{"arch": "unet", "model": "segmentation model", "dataset": "rendered made-up planets", "train_examples": 48750, "image_size": 48, "crop_scale_min": 1, "horizontal_flip": true, "translate": 0.12, "rotation_deg": 10, "num_classes": 4, "norm": "batchnorm", "hidden_act": "gelu", "pixel_unshuffle": 2, "widths": [96, 192, 192, 192], "blocks_per_level": 1, "block": "plain", "attention": false, "upsampling": "transposed_conv", "init": "trunc_normal_002", "optimizer": "soap", "beta2": 0.95, "learning_rate": 0.0027, "beta1": 0.95, "shampoo_beta": 0.95, "eps": 1e-08, "precondition_frequency": 32, "max_precond_dim": 1024, "merge_dims": true, "one_sided": false, "adamw_lr_other_params": 0.0025, "max_grad_norm": 1.0, "max_steps": 28500, "batch_size": 256, "epochs": 149.7, "lr_schedule": "wsd", "decay_fraction": 0.2, "final_lr_fraction": 0, "warmup_steps": 1420, "weight_decay": 0.1, "adamw_weight_decay_other_params": 0.05}
Rows from block 5, named by matrix and row number. Each number is 128 + 32 x the weight over its row's rms, rounded and kept within 0 to 255. All counts start at 0. After the name is the row's rms in percent of the matrix's.
# conv: 3x3 conv (model.decb.0.0.conv.weight, 192x384x3x3), inputs 209-219, a 3x3 kernel for each
conv.39 104 [152 103 128 130  59  57 147  65 120 136 125 136 162  88  79 101 125  77 135 145 141 112 138 140  72 151 169 109 140 107 125 126 126 119 124 145 165 126  99 152  77 220 196 115 169 116 134 142 112 113 141 131 138 106 152 150 114 154 132 131 135 124 115 122  96  96 101 148 118 130 128 136  54 166 135  96 201 111 175 108 138 148 141 115 138 174 113 107 133 149 130 133 115 151 114 129 132 115 136]
conv.40 109 [ 93 131 212 122 172 107 122 166  37 150  96   0  89 120 157 146 171  69 123 122 132 139 135 122 132 145 116 110  88 118 119 144 159 119 121 120 127 117 141 130 132 166 159   0  46 130 117 133 121 120 130 124 138 136 120 138 100 159 111 153 147 110 127 138  98 133 190  86 149 147  63 176 148 110 124 136 135 153 136 142  68 138 168 134 120 120  82 129 118 129 116 103 112  96 141 149 125 112 123]
conv.41 104 [200 100 111 155  88 117 186 159 109 132 123  58 116  80 130 181 179  93 119 115 102 142 136 120  76 117 112 128 160 154 125 160 128 130 132 112 152 152 186 141  94 172 219 150   4 156 131 112 126 104 121 114 124  92 137 132 133 112 129 108 150 109 125 165 100 126 109 172  91  58  97  89 125 170 193 118 154 208 106 111  69 145 123 115 113 128 113 139 103 135 152 109 123 116 119 140 110 117 132]
conv.42 107 [186 141 219 151 116  95 104 151 119 143 126  82 121 131 104 165 106  73 101  96 128 150 123 137 134 115 123 136 129  99 122 172 122 115 145 138 103 107 133  87 176 128 159 180  48 150  92  89 121 146 109 121 145 115 151 136 148 130 134 134 115 117 122 144  99 165  58  72 183 173  42 112  46 136  85 139 153 108 118 136 143 111 115 117  96 132 140 127 156 110 137 133 129 125 141 150 120 110 117]
conv.43 098 [186  74 120 158 115  82  83  83 163 208 153 204 166 127 148 130 130  80 134 145 159 133 130  88 127  97 140 123 102 122 138 134 163 132 109 109  89  72  92 135 134 123 159 176 144 137 123 146 116 118 122 112 154 139 137 142 114 146 139 114 137 117 127 174  99 128  76 122  88 182  55  40 128 124 170 157 162 215  97 101 212 143  78 134  86 123 173 113 104 152 142 123 107 131 120 131 131 152 137]
conv.44 103 [126 133  51  87  48  56 151 150 189  59 114 180 184 105 175  84 164 163 129 123 113 114 148  84 104  98  95 117 132 133 138 101 105 146 166 122 170 107  36  77  61 148  65 170 219 117 151 128 122 120 134 126 131 137 138 155 134 107 144 171 114 114 119 121  77 197 110  99  92  71  76 167 107 122 151 167  88  86 118 146  91 148  94  92 114 135 100 146 114  82  90 113 127 151 130 132 123 117 136]
conv.45 107 [101 144 151 174 183 120  94 131 151  78 188 147 130 151  59 199 179 102 108 116 139 143 105 142 132 130 116 128 148 133 160 135 142 124 105 139 139  62  65  46  46 126  54 200  99 126 119 123 117 149 107 119 150 131 122 143 145  98 136 150 149 105 142  77  47 134 139 112 124 109 129 143 117 116  68 122 137 179 176 193  93 143 103  98 100 106 137  94 154 104 147 156  91 125 128 121 109 122 138]
conv.46 086 [128  73 146 104 148 109 120 123 125 100 171 102 142 113 117 122 107 112 157 138 165 126 131  94 107  76  94 142 134 108 127  99 159 142 123 114 155 103 144 127 117 102 120  78 139 189 146 140  78 104  66 116  93 161 112 130 114 143 124 129 141 100 151 135 145 142 127 171  91 128 110 157 128 128 168  59 140 133  52 144 105  80 140  69 163 159 169 127 175 126  81  93 108 146 113 125 171 136 149]
conv.47 101 [107 144 116 111  99 100 136  66 204 138 227  92  55 176 139 148 147 153 139 132 108 155 114 115 138  99 143 134 110 112 112 152  81 161 104 123 216 111 105 137 178 137  81 147  70 143 161 109 150 135 115 107 128 122 126 136 164 131 141 119 145 122 132  72 132 172 103 130 255 182 108 159 141 161  63  73 161 144  96 151  60 110 118 100 118 117 122 112 161 130 107 141 126 111  96 150 123 144 107]
conv.48 108 [131 252  72 188  87 141 155 132 175 151  76 154  99 147 160 102 133 241  95 116 137 131 138 146 123 144 174 114 171  88 131 150 115 133 105 159  51  89  59 113  79 108 139  64  76 136 173 130 133 128 135 131 133 159 129 101  83 133 105 123 117 138 121 155  81 180  67 155 111 110 136 160 139 130 108 103  71 147  97 164 116 143  87 133 163 136 113 126 135 137 109 135 144 136 134 107 133 146 112]
conv.49 078 [115 179 126 102 175 143 121 172 157 152 165 109  81  67 186 149 114 182 108 118  94 120 153 133 114 129 100 124 137  99 213 149 107 145 119 142 158 105 105 131  90 127  84 118  87 178 152 141  68 176 135 156 181 118 106 112 155 111  88  78 108 110  84 135 150 107 106 116 140 169 118 128 133 169 138 138 117  40  77 126 176 124 130 129 148 145 122 133 146 122 117 107  98  98 156  74 109 106  86]
conv.50 101 [182 128  63 155 162 116 163 169 168 116 156 130 175  93 111 156 178 172 131 111 140 134 154 116 109 158 126 126 148 109 123 161 168 150 158 125 149 155  90 122 138 100 147 111  86  78 106 105 117  88 106  74 111 121 129 146  91 117 126 140 123 149 107 153 118 129 120 113 148 127 115 126  77  56 169 126 131 141 146 138 127 137 133 100 112 119 167 130  94  89 143 125 125 220 152 108 113 108 167]
conv.51 099 [178 157 117  10 142 153 113 103 148 199 140  97 170 111 176  75 153 112 142 125 107 141 125 116 119 149 104 126 138 137 138 133 129 154 114 127 159 114 135  43  89 140  79 203 139 127 139  97  84 128 150 120 130 136 109 119 122 134 117 112 139 116 133  85 134 184  30 140 112  80 199 102  61  57 193  81 158 103 153  83  81 121 150 145  66 157 141 114 109 165 117 157 116 137 114 131 152 119 116]
conv.52 104 [101 190 205 167 142  76 186 122 109 106 135 114  84  67  95 111 142  99 158 134 102 120 119 127 144 145 118 108 116 131 130 157 136 127 108 107 130 127 166  77  45  82 180 149 111 134 137 120 148 140 138 109 144 116 104 117 126 153 147 133 137 142 155 108  88 116 163  91 129 188 121 134  63  77 139 128 173  68 137 161 109 121 104 134 115 115  98 146 122 155 123 103 152 137 119 115 139 121 101]
conv.53 099 [160  89 128 178  72 117 165 152 136 125 133 137 122 104 108 127 120  67 114 130 107 118 115 125 130  88  90  97  88 206 182 134 152 119  68 150 127 117 116 117 117 137 155 122 120 151 134  99 152  96 112 154 130 134  31  67 113 125   0  92  61  69  43 114 110 148 142 141 130 137  95 170 144 147  70 130 103 124  69 170 117 124 131 123 131 136 143 137 134 119 136  53 139  97 126 138 195 132 117]
conv.54 100 [156 108 177 114 159 113 127 130 120  82 127  98 145 143 141 143  92 123  58 173  64 121 154 116  77 155  68 188 128 106 145 117 143  99 131 175 133 107 167 119 143 120 120 156 140   0 188  26 114 208 135   0 117  34  73 127  87  59 151  44  99 101 147 116 150  85 101 112 135 139 124 150 170 129 147 109 119 122  63 102 109  83 138  79 117 173 135  92 147 118 109 110 148 153 111 184 180 135 217]
conv.55 108 [152 115  97 114 194 135 112 151 102 129 105 165  90 163  87 145  78  92 133  99 107 128 119 133 120 133 138 132 145 117 141 142 122 106 108 119 185 151 121 140  91 108   6 188 159 110 137 112 130 139 147 144 115 131 126 135 132 115 140 124 152 120 124 144 144 128 109 113  34  50  96 183 139  77 175  91 171  78  79 148 118 106 140 155  96 158 112 136 131 151 134 141 121 120 134 155 126 116 132]
conv.56 110 [ 95  64 128  96 101 108 138 138 141 140  64 107  86 166 156  96 117 103 153 126 128 137 154 141 123 111 143 114 156 128 132 141 123 111 112 111  61 198 110 128 181 204  99 121  96 115 104 127 137 113 114 121 108 110 118 126 120 116 120 159 104 105 132 187 104 107 197 205 115  73 131 151 122 133  98 157 157  83 123 102 124 143 139 105 107 132 149 132 110 156 113 137 152 116 141 120 103 122 126]
conv.57 098 [103  64 125 108 150 158 246 162 116  68 169 117  51 108 139 111 108 125 145 130 135 146 149 137 163 119 104 155 113 100 123 116 108 170 134 104  68  94 140 212  65  57  79 225   0  92 134 150 107 129 141 133 114 133 113 144 134 126 116 124 132 137 125 145 215 102 173 113 120 103 103 166  84 146  77 174  96 126 185 228 168 122  92 115 130 144 115 100 143 117 138 111 114 126 117 144 122 132 132]
conv.58 089 [ 82 145  97 111 143 128 107 146 193 104  66  90 110 154  29  93 186 192 118 126 140 139 172 160 141 113 147 144 119 126 142 133 141 140 138 105 119 104 148 150 101 102 128  91 133 148 141 122  86 101 132 118 127 112 138 123 107 141 158 122 112 122 154 104 156 118  50 142 176  31 149 222 150 110 139 183 149 114 117 184 137 102  89 106 160 118 104 117 159 145 124 111  94 153 116 121 143 143 142]
conv.59 101 [209 176 167 141 149 219  73 108 166 106 147 132 128  90 157 186 158 190 125 124  93 144 183 139 117 166 174  98 116 117 157 118 179 135  99 106  74  65 177 114 190 143 142  39 142 114 135 124 114 145 115 120 154 128 106 100  95 113 159 116 119 140  99  63 139 129 102 164 143 125 146 170 108 151 211 146 201  81 124 167  77  99 127 145 176 141 123 126 152 150 135 142 122 149 148  85 123  96 151]
conv.60 107 [141 129  90  97  61 118 200  71 124 169 119 175   0 156 150 152 145 121 128 156 126 140 134 119 120 169 113 125 160 155  99 152 128 152 140 148  86 125 212 134 130 143  90 107 233 185 152 146 120 124 142 111 134 138 147 124 112 137 163 113 118 107 129 149 122  96 148 128 125 246  83 137  73   0 120  67 156  52 239 134 190 131 108 103 125 119 115 130 121 149 121 105 134 132 151 119 121 132 163]
conv.61 103 [142 255 133 118 234 139  30 119  69  97  62 165  72  75 124 223 118  97 150 149 117 128 124 122 103 126 146 148 153 111 166 129 105 131 123 113 243  21  99 148 143 198  38 128 106 118 114 138 141 116 158 140 107 118 138 105 165  92 123 127 114  96  82 114  75 123 156 118 130 175 144  93 104 102  85 171 154 131 101  82 101 113 113 142 118 142 144 108 171 132 105 120 113 136 119 151 138 150 133]
conv.62 102 [ 91 137  60 157 135 166 125 147 131 132 123  94  88 122 107 162 124 117 132 128 124 125 113  95 136 145 127 141 127 134 120  98 120 127 150 124 129  37  71 175 137   6 219 157  45 113 148 155 110 161 111 142 141 158 130  99 140 150 111 116 121 109 126 110 107  55 127  94 126  96  66 191 193  81 147  82 154 123  98 199  85  68 165 108 108 121 112 132 136 104 139 125  95 157 119 130 140 130 144]
conv.63 099 [164  99 128 126 105 118 157 166 109 157 126 137 116  86 153 112 139  96 123 185 104 140 155 178  81 231 130 138  76 168 160 163 134 126 140 113 122 160 130 152 117 121 133 122 101 160  98 152 135 135 133 141  60 180 144 135 104 121 113 164 116 122 130 126 149 107 143 105 127 121 117 118  74 255  40 124 162 113 143 183  81 161  88 123 117 122 164 148  86 165 119 130 143 145 142 133 104 113 106]
conv.64 112 [140 103 149  61 138 104 158 183 112 150 131  96  42 173 121 198 121 127 150 114 111 115 114 159 184 117 140 140 142 154 152 134 130 107 150 121 117 131  68  40 102 136 216 109  62 123 168 144 125 124 121 162 112 146 123 131 117 149 124 112 123 112 100 212  84 174 197  45 139 110 153 115 177 207 110  11 129 148 119 125 156 130  99 149 119 123 158 142 125 138 142 109 110 117 146 124 118  94 116]
conv.65 086 [ 91 148 105 145 129 121 117 145 162 122 122 112 117 131 108 123 163 117 132 123 104 131 144 115  88 153  99 131 126  97 182 108 108 155  99 134 137 151 170 137 117 131 140  90 110 127  95 150 104  85  94  94 112 114 109 107 155 170 128  61 126  74  77 135 124 138 104 128 101 171 121 103  72 131  94 139 126 121 118 107 149 123 137 118 127 141 153 108 132 137 114 113 134  98 112  93 141 181 100]
conv.66 098 [121 119 190 126 118  44  73  45   0 116  93  54 133 164 128  81 129 102 139 143 145 144 159 131 168 154 120 147 144 148 123  90 172 138 101 139  30 194  57 132  91 181 175 149 134 127 161 119 106 144  89 105 178 112 148 109 126 120 130 146 137 116 147 109 100 126 100 143 157 117  62 142 130 192 215 153 116 189 153 176 172  80 119  80  81 101 121 100 105 131 122 117  90 137 115  91 134 137 135]
conv.67 105 [ 78  83 100 119 120 145 100 110 143 103  93 130 181 155 133 122  78 109 114 151 134 151 147  95 118 105 138 150 101 125 141 145 111 132 107 155 195 151 237 139 195  64  60 117 161 125 123 120 140 108  99 125 131 133 109  87 134 122 151 104 170 115 129 223  70   0 132  91  91 125 118 149 152 139 127 117 163 122 159 112 167 127 145 115 135 141 105 116 101 152  95 158 107 136 120 135 136 116 122]
conv.68 106 [189 131 188 122 172 154  56 156 135  31 175 178 161 120 127 139 164  72 138 122 102 125 143 101 108 136 151 113 112 137 107 141 150 115  99 113 142 183  70 103 112  89 107  62  97 158 176 115 123 140 117 117 158 135 113 131 110 127 131 113 130 124 118  49 112 218 119  70 152 138 125  78 150  84 169 114 108 106  71  79 118 160  82 131 100 163 127 159 161 116 120 118 122 125 109 137  84 103  84]
conv.69 105 [111 185 117 148 146 122  83  91   0 163 157 130 154 139 152 108 117  70 145 111 116 139 113  94 118 126 130 138 113 136 143 119 124 128 139 124  24   0  96 193 129  60  68 175  45 137 134 141 131 110 131 102 192 138 121  98 107 104 119 109 136 134 123  88 157 166  69 146  94 126  69 245 169 157 176 118 141  79 108 220 117 130 121 124 128 101 113 117  99 129 125 122 132 126 119 115 125 135 144]
conv.70 107 [159  84 108 107 185  45 105 100  87 142  98 126 153 194 162  71 117  37 126 121 120 138 154 162 138 132 121 136 117 126 106 129 136 135 108 127 115 185  93 199 165 106 183 139 126 109 153 138 127 113 122 145 139 121 110 144 146 140 153 130 120 118 149  90 111 134 140  73 121  85 139  51 133 162 129  81 106 114 149 147 225 108 138 144 112 109 146 138 120  67 118 140 128 135 118 110 151 146 119]
conv.71 104 [103  97 114 167  41 130 143 178 137 132  81 104 137 158  92 123 103 136 131 172 139 133 104 120 113 115 147 145 135 142  89 135 104 105 136 166 209 159 135  74 185 208 195  76 204 129 127 140 125 153 140 129 124 151 177 128 107 144 132 116 111 132 139 195 121  56 170 154 185 146 115 130  71  79  63  82  84  77  87  61  92 117 113  93  89 160 151 110 114 104 136 127 116 132 128 131 138 125 106]
conv.72 102 [139 152 209 102  69 160 136  89 133  81 132  13 116  89 184  53 139  94 111 127 106 139 145 134 143 144 130 113 135 114 167 154 126 129 129  98 166   0 136 146  89  50 177 148 147 131 130 110  98 120 121 117 139 123 129 127 153 121 150 149 109 123 115  99 139 202  63 105 129 119 103 133 111 199 178 170 127 131  82 163 133 138 101 129 127  94 100 103 128 143 117 130 163 115 117 115 104 148 118]
conv.73 085 [ 98 144 138 146 131 125 143 143 100 142 112 115  82 101 136 152 139 160 122 151 137 142 134 128 126 127 176  80  24  72 198 118  97  25  25 114 118 116 144 122 151 100 149 112  96 162 154 192 139 140 163 101 136 158 129 127 113 153 126 111 191 162 202 145  91 134 154 135 146 150 186 125 142 108 112 136 107 109 103 117 160 112 146 131 140 145 154 126 161 123 124 226 227  98 144 194 112  56 146]
conv.74 108 [184 123 130 158 156 189  98 113  55 144 132 125 130 174 173 128 148  71  96 146 128 101 109 144 115 110 176 131 160 111 130 114 130 136 110 139 151 159  82   0 171 120 105   0  54 126 140  97 124 115 140 105 138 132 119 144 114 112 141 133 127 116  94 163 123  90 162 143  41  97 141 183 143 142  75 104 124  95 152  43 168 107 141 142 125 111 117 121 122 117 133 125 129 136 124 101 136 139 125]
conv.75 095 [ 80  82  10 114 115  70  79  21  90 171 171 117 102 175 145 140 106 109 124 140 135 121 130 142 123 126 126 122 113 144 128 126 122 158 132 140 146 147 135 150 162 164 168 157 176 135 130 147 123 140 136 128 109 117 111 102  85 139 116 101 135 148 149 149 158 118 111 167 137 118 196 176 160 206 182 177 168 197 122 198 190 120 141 121 144 151 138 126 128 109 122 122 128 125 116 119 106 132 124]
conv.76 100 [163 135  82 134 145 101 136 136 124 119 114 104 102  98  88 144  95 120  94 157 104 158 133 109 133 122 104 123 132 117 156 131 150 146 102 151 112 161 154 147 102 150 116 141 114 212  32 107 250  82 166 188  46  82  59  61  98 121 137 126 152 118 138 112 126 119 111 174  93 109 159 136  40 198 159 152 108 139 255  46  64 195 123 116 155 162  95 169  81 124 106 104 108 131 127 123  90 151  94]
conv.77 108 [124 120 109 176 133 115 131  47 105  45 143 130  84  75 107 184 121 130 118 142 140 140 134 125 110 114 142 115 125 108 137 166 134 158 144 114 157 176 101  63 155 134 152   0 134 147 135 107 110 151 104 146 137 122 125 138 144  96 139 123 149 114  93 143  84 123 134 117 215 121 123  45 146 106 134  57  23 117 152 136 103 147 100 155  83 156 138 128 111 147 124 102 144 139 142 126 108 148 125]
conv.78 100 [ 91 102 142  72 156 179 114 128 101 116 106  93 133 163  79 136 172 182 126 155 123 143 125 118 111  96 147 158 147 128 129 139 116 136 141 106 214  63  30  78 210 169 132 109 107 123 115 155 158 136 147 145 138 130  90 148 145 139 118 117 135 126 136  72 139  44 110 173  82 116  88 170   0 163 172  48 156 180 124 145 111  84  91 161 106 131 109 147 122 112 135 121 121 145 108 122 101 122 119]
conv.79 100 [174  81 103 113  49 142  93  67 156 108 124 183  63 108 103  86 109  93 141 127 108 134 180 122 140 161 107 117 134 104 117 144 121 135 121 119 113  69  74 101 112 187 125 151 171 143 149 121 137 121 147 124 135 123 128 139 145 134 142 124 112 134 105 198 101  96 255 141  64 255 163 100 149 113 124  98 127 173 100 148 131 143 147 120  71 109 193 103  86 151 118 136  82 111 145 133 101 130 115]
conv.80 108 [108 139 132  89 102 126  98 120 157  78  56 103 164 167 129 131 166 126 102 110  95 139 113 126 156 132 138  81 134 126 144 146 121 146 132 121  76 159 113 116 158 161 103 102  75 142 128 131 145 145 147 143  90 115 143 108  81 150 112 117 120 105 152 104 181  17 158 127 198 217 156 106 136 139  48 147 183  80 121 129 143 113 156 103 123 166 116 164 129 109 137 159 120 151 136  85 134 126 117]
conv.81 095 [166 139 101 224 156 141 157 136 143 111 138 163 182  84 173 114 138 182 145  94 115 166 116 149 135 153 107 109 117 152 135 125 115 106 143 127 200 132 116 203 186 168 164 140 255 111 135 121 105 122 129 167 122 119 141  97 121 111 122 124 129 148 130 124  95 139 116 111 171 102 112 150 118 101  97  97 127 135 110 133 157 134 124 110 161 121 159 141  96  84 134 147 128 104 123 153 106 130 156]
conv.82 092 [133 159 112 136 133 162 125 100 130 104 110 137 153 110 101 129 121 116 157 145 147  97 142 126 103 154 125 137 193 137 189 133 125 117 124 111 136 136 108  92 113 107 128 104 105 160 129 169 160  96  89 136  89 142 120 132 123 121 143 149 139 155 131 138 125 147 141 127 115  93 140 155 162 141 157 197 109 182 147 172 156  94 135 110  66  58  83 109 135 146 128 117 106 123  82 106 140 140 122]
conv.83 112 [118 165 135 122  80 138 149 122 107  89 202  69  82 182 125 222 158 143 127 139 117 114 116 113 143 147 100 119 134 114 147 112 116 135 129 140   5 226  88 111 181 113 155 209  55  91 112 104 133 133 124 125 116 111 122 138 114 138 116 138 133 126 149 152 134 137   0  99 149 144 109 139 145 174 128  85  85 203 101 118  87  95 103 137 115 106 114 103 156 136 136 149 149 120 135 141 130 123 138]
conv.84 097 [ 65  12   0  69  52   0 110  66  40 114 121 115 127 162 109 137  96 159 111 137 146 160 125 123 124 163 114 100 156 112 131 151 153 129 130 146 163 211 172 109 140 198 137 140 128 109 130 110 149 121 120 129 110  93  75 132 142 139 123 122 136 115 136 137 126 155 170  38 173  91 132 170 180 201 209 150 120 194 143 225 141 144 132 134 115 143 186  91 146 111 131 115 139  99 137  96 131 118 128]
conv.85 073 [139 128 153  87 146 179 162 119 149 109 175 169 122  24 133 208 100 121 132  91 128 116 133 131 125 146 101  94 118 124 148 128 134 137 101 150 145 152 132 151 139 117 101 103 150 154 138 202 141 130 134 140 150 173 113 138 118 104 191 127 117  90 124 150 153 111  96 163  97  82 129 178 126 142  67 104 116 153 170  89 133 149 138 126 135 130 134 114 151 117 138 160 176 139 149  90 107 146 149]
conv.86 104 [126 103 126 149 138 129 130 121 144 102 140 142 117 122 148 153 111 131 139 163 146 135 144 106 103 100  88 255  32 191 174  30 255   0 215   0 117 140 113 109  91 115 111 108 164 123 143 161 118 170 101 142 117 136  50  61  55  73  69 114  78 123  93 124 112 126 106 135 137 144 171 162 104  91 135 162 123 139  88 101 130 161 152 122 136 111 102 108 141 163 152 196   0 224   0 110   0  81 255]
conv.87 112 [114 129 131  95 122 109 117 125 143  94 146 116 112 110 116 133 140 104  87 212 141  96 146 141  62 183 139  95 146 115 149 147 130 154  89 147 157 123 110 153 108 140 130 140 131 103 112 176 153 117 114 244  95  80 148 131 139 147 137 125 121 144 104 146 146 121 110 130 109 149 128 151 149 130 148 132 106 115 136 148 138  87 100 119 155 157 194  97 105 107 116 138 143  98 148 108 122 102 101]
conv.88 097 [186  81  43 184  42 112 140 202 196 112 109 138  96 144 165 148  91 117 129 158 152 141 133 103 144 117  89 134 120 128 106 119 114 109 130  96  53   0 119  96  53 181  81 138 136 183 106 125 157 150 149  95 156 109 133 139 114  96 113 117 152 137 132 144 107  96  74 117 122  79 112 127 177 129 148 134 104 163 129 100 152 139 114 124 145 144 147 115 130 130 140 134 119 149 163 136 119 118 131]
conv.89 100 [150 142 100 131 243  87 167 113 177 177 187 135 150 161  66 123 107  94 132 115 117 168 126 159 149 130 113 135 130  98 136 126 144  86 136 114  68  13 129 168  58  97 117  64  47 111 152 151  93 124 135 134 115 143 124 106 104 154 126 142 116 106 137 127 141  92 123 142  82 143 118 115 124 117  96 190 204 155 153 215 126 135 162 150 105 131 147 122 124 114 127 110 119 142 118 119 141 121 144]
conv.90 083 [103  85   0 137  79  75 105  58 117  85  69  63 188  82  86  93 160 159 127 141 127 112 206 155 115 191 133 131 128 142 129 166 103 145 152 123 213 138  53 101 114  61  84 104  96 118 105 135 116 149 123 121 141 111 157 157 144 154 122 119 130 141 147 148 103 123  38 172 157  64 110 148  75  66 129  54  48  83  93  44  85 147 140 152 101 125 149 142 165  99 113 146 136 147 142 125 115 122 127]
conv.91 097 [163  88 137 135 124 127 147 152 152 155 119 119  99  84  96 126 111 106 158  70 162 161 126 127 175  64 145 134  82 134 154 125 160  94 181  92 113 132  89 128 121 121 135 131 116 123  82 173 112 121 186 225  82 167  56 119  99 108 152  75 118 125  98 151 112 138 138 119 132  90 159 136  79 255   0 113 138  98 168   0 255 183  68 146 138 114 152 148  77 154 122 122 105 104 138  98 102 114 125]
conv.92 102 [116  99 113 142  99 132 177 152 127 171 142 179  70 137 128 117 106 160 131  96 105 117 134 128 134 110 120 115 122 130 126 144 131  87 117 111 121 136  90 117  85 144 123 112 124 134 140 138 149 112 118 120 144 113 159  93 143 148 147 125 128 143 117 126 136 112 172  84 130 136  80  99 145 129 112 161  84 175 124 144  92 108 137 165 149 132 125 117 119 113 151 147 100 127 156 147 135 147 164]
conv.93 080 [ 80  73  96 146 143 116 155  93 163  77 120 106  87 186 141 119  90  70 134 140 124 138 132  87 103 128 131 102 130 107 113 109 140 125 117  94 185 161 194 132 101 130 138 140  86 128 131 126 165 111 162 109 129 134 113 103 122 152 134 124 116 123 102 141  85  93  65 158 141 118 190 104  84 130 124 147  72 129 104 136 165 146 154 138 161 127 184 127 151 160 143 131 115 138 136 126 134 108 179]
conv.94 101 [179  98  96 111  77 158  97 123 162 199 126 139 132 113 140  98 114 158  80 120 158 106 156  99 109 169 137 145 138 128 131 139 117 161 123 110  97 173 164  87  75 212 107 123 236 141 112 138 124 121 131 137 110 171 114 154 131 153 142  92 133 132 115  32  96  80  70  77 127 133  75 131 211 105 113 216 111 116 136 161 124 139 185  80 134 115  73 138 112 120  93 119 147 143 129  94 128 125 134]
conv.95 108 [132 112 133 111 129 108 159 103 135 102 220 123 143  83 117  64 163 253 118 160 123 112 131 143 114 152 137 131 113 110 137 138 126 152 172 102  98 126 109 156 138 165 185  63  94 115 140 147 158 125 128  88 109 110 136 101 129 154  97 127 133 107  92  74 113 175 121  95  87  63 156 130 119 137 148 145 117 167 194  93 128 139 155 116 104 125 117 116 120  95 142 125 142 112 146 150 127 139 114]
conv.96 074 [104 179 218 156  91 162 176 102 195 136 164 107 178  34 100 112  85 114 102 156 114 142 167 126 102 112 129 135 149 120 132  96 121 146 139 135 131 182 105  88 126 133 135 175 139  91 130 125 152 137 160 164 129 103  87 126 137 121 121 127 145 121 144 105 110 151 129 128 190 149 104 111 110 160 173 138  98 113 188 168 183 142 133 142 161 138 143 134 172 126 150 137 119 112 160 114 137 157 122]
conv.97 106 [168 168  99 138 121 164 130 130 187 143 105  73 167 174 147 112 103 103 113  66 104 143 157 118 153 183 110 126  93 124 111 146 143 123 107 139  52 103 189  83  94 177 131 138 161  80 129 146 138 142  94 121 155 163 109 121 126 123 130 127 119 137 128 119 156  67  92 155  76 101 106 152 148 127 142 137 150 157 153 151  93 112 114  64 152 153 135 133 129 140 105 138 120 101 142 152 136 161 139]
conv.98 068 [ 98 104 149 175 110  83 154  99  25  94  81  86 137 139 116 105 153 105 119 211 116 113 149 118 120 123 126 103 143 136 113 135 142 163 114 138 128 178 128 135 134 139 126 142 115  93 127 135 142 155 147 143 122 122 128 153 128 159 141 129 133 121 120  75 130 130 122  52  62  81 112 134 124 147 108 143 161 163 144 154 166  55  24 114  51   0  89  54   0 113  88 129 132 122 131 139 127 154 125]
conv.99 107 [115 127 142 110 161 155 144 159 148  67 166 145  96  75  96  81 113 142 135 119 129 110 108 134 129 126 109 127 139 135 112 121 123 119 105 126 139 210 116 214 181 221 175 127  20 116 152 128 123 115 139 120 103 127 108 143 108 116 127 124 125 154 137 125 109 110  72  77 189 109 120 222 190 167 152 163 183 127 141  78  67 102  95 151 103 127 100 111 138 102 127 150 117 144 122 126 143 125 148]
conv.100 098 [ 41  77  68  87  64 107  80 122 169 125 195 116 174 196 116 215 169 173 120 106 122 112 110 133 123 120 119 119 136 129 122 126  85 151 140 100  58 188 122 133 135 149 113 119  63 122 108 139 132 139 148 136 139 121  96 180 101 140 149  83 108 137 111 148 160 107 124  85  98 131 125 154  89 168 216 105  62 101  87  73  17 116 126 115 122 141 158 119 146 132 154 133 108 157 143 126 115 122 152]
conv.101 115 [133 154 174  81  92 119 170  93 178 101  47 103 102 154 138 105 103  79 144 138 132 122 112 116 113 110 127 124 124 125 103 124 112 149 132 156 105 163 117 174  83  93  80 167  96 113 137 111 110 123 109 130 103 136 141 138 112 130 114  90 150 106 126 191  28 138  53  91 193 110 150 103 142  98 128 102 148 169 136 131 112  93 127 147 122  77 182 126 129 131 130 132 117 160 159 116 143 135 153]
conv.102 080 [138  90  96 112 117 143 132 131 137 117 129 134 114 143 126 124 127  95  92 240 178 154 185 142 109 172 189 155 109 101 110 141 153 136 129 112 110 132 155 134 130 159 147 111 122  85 104 161 172  85 155  86 194 180 105 116 121 110 124 128 144 114 132 113 171 147  90 133 101 121  48 152  33  26 116 133 113 136  75 115 106  97 116 140 115 149 110 115 111 157  96 126 129 144 136  69 121 134 123]
conv.103 103 [111 150 130 149 163 117 148 168 163 112 126 103 125 110 116 122  77 118 147 148 147 145 118 157 142  70 129 104 161 134  89 110 148 121 141 141 165  63  46  41 123  45 108 149  66 106 129 134 124 154 124 131 122 137 145 136 119  86 135 107 109 128 133 112 124 108 110 107 167 189 187  95 150 137 124 164 103 222 132  78 123 131 141 181  97  95 104 130 132 139 151 135 118 154 109 123 141 142 122]
conv.104 106 [120 116 134 125 113 127  88 115 115 133 169 130 109 113 120  95 120 153 131 106 132 115 141 111 129 126 125  86 145  97 156 123  42 101 117 171 149 102 149 122 137 151 134 125 102 105 125 110  48 105  72 113 123 117 138 115 105 134  72 124 128 109 178 128 102 116 113 128 120 124 144 114 177 111 186 126 118 147  82 121  96 161 147 163 115 138 104 132 183 119 175 128 164 176 134 156 149 117  88]
conv.105 105 [168 137 183 172 146 163 139 123 136 116 112 132 104  45 128 157 173 154 142 130 141 129 139 129 152 141 138 168 133 144 122 109 142 133 160 160 134  32 237 162 103 147  76 141 148  95 134 176 144 132 116 133 133 141 127 159 147 159 130 170 138 152 134 133 130 178  72 128  56 111 179  95  95 108 103  84 108 174 164 141 218 116 127 111 122 120 109  89 133 170 121 130 118 140 115  84 132 122 152]
conv.106 107 [149  99 158 103  78 129  79 131 193  38  80 112 128 172 144 139 120 116 159 104 127 153 109 116 116 148 141 114 110 135 142 120 131 170 133 144 133 183  56 177 130 149 138 122 205 136 111 153 108 153 137 120  90 121 148 136 129 148 121 116 133 133 143 141 143  52  96 147 150 186 114  58 121 118 176 113 196 209  52 183  97 112 105 146 129 111 160 136 134 122 142 137 136 123 138 124 123 115 103]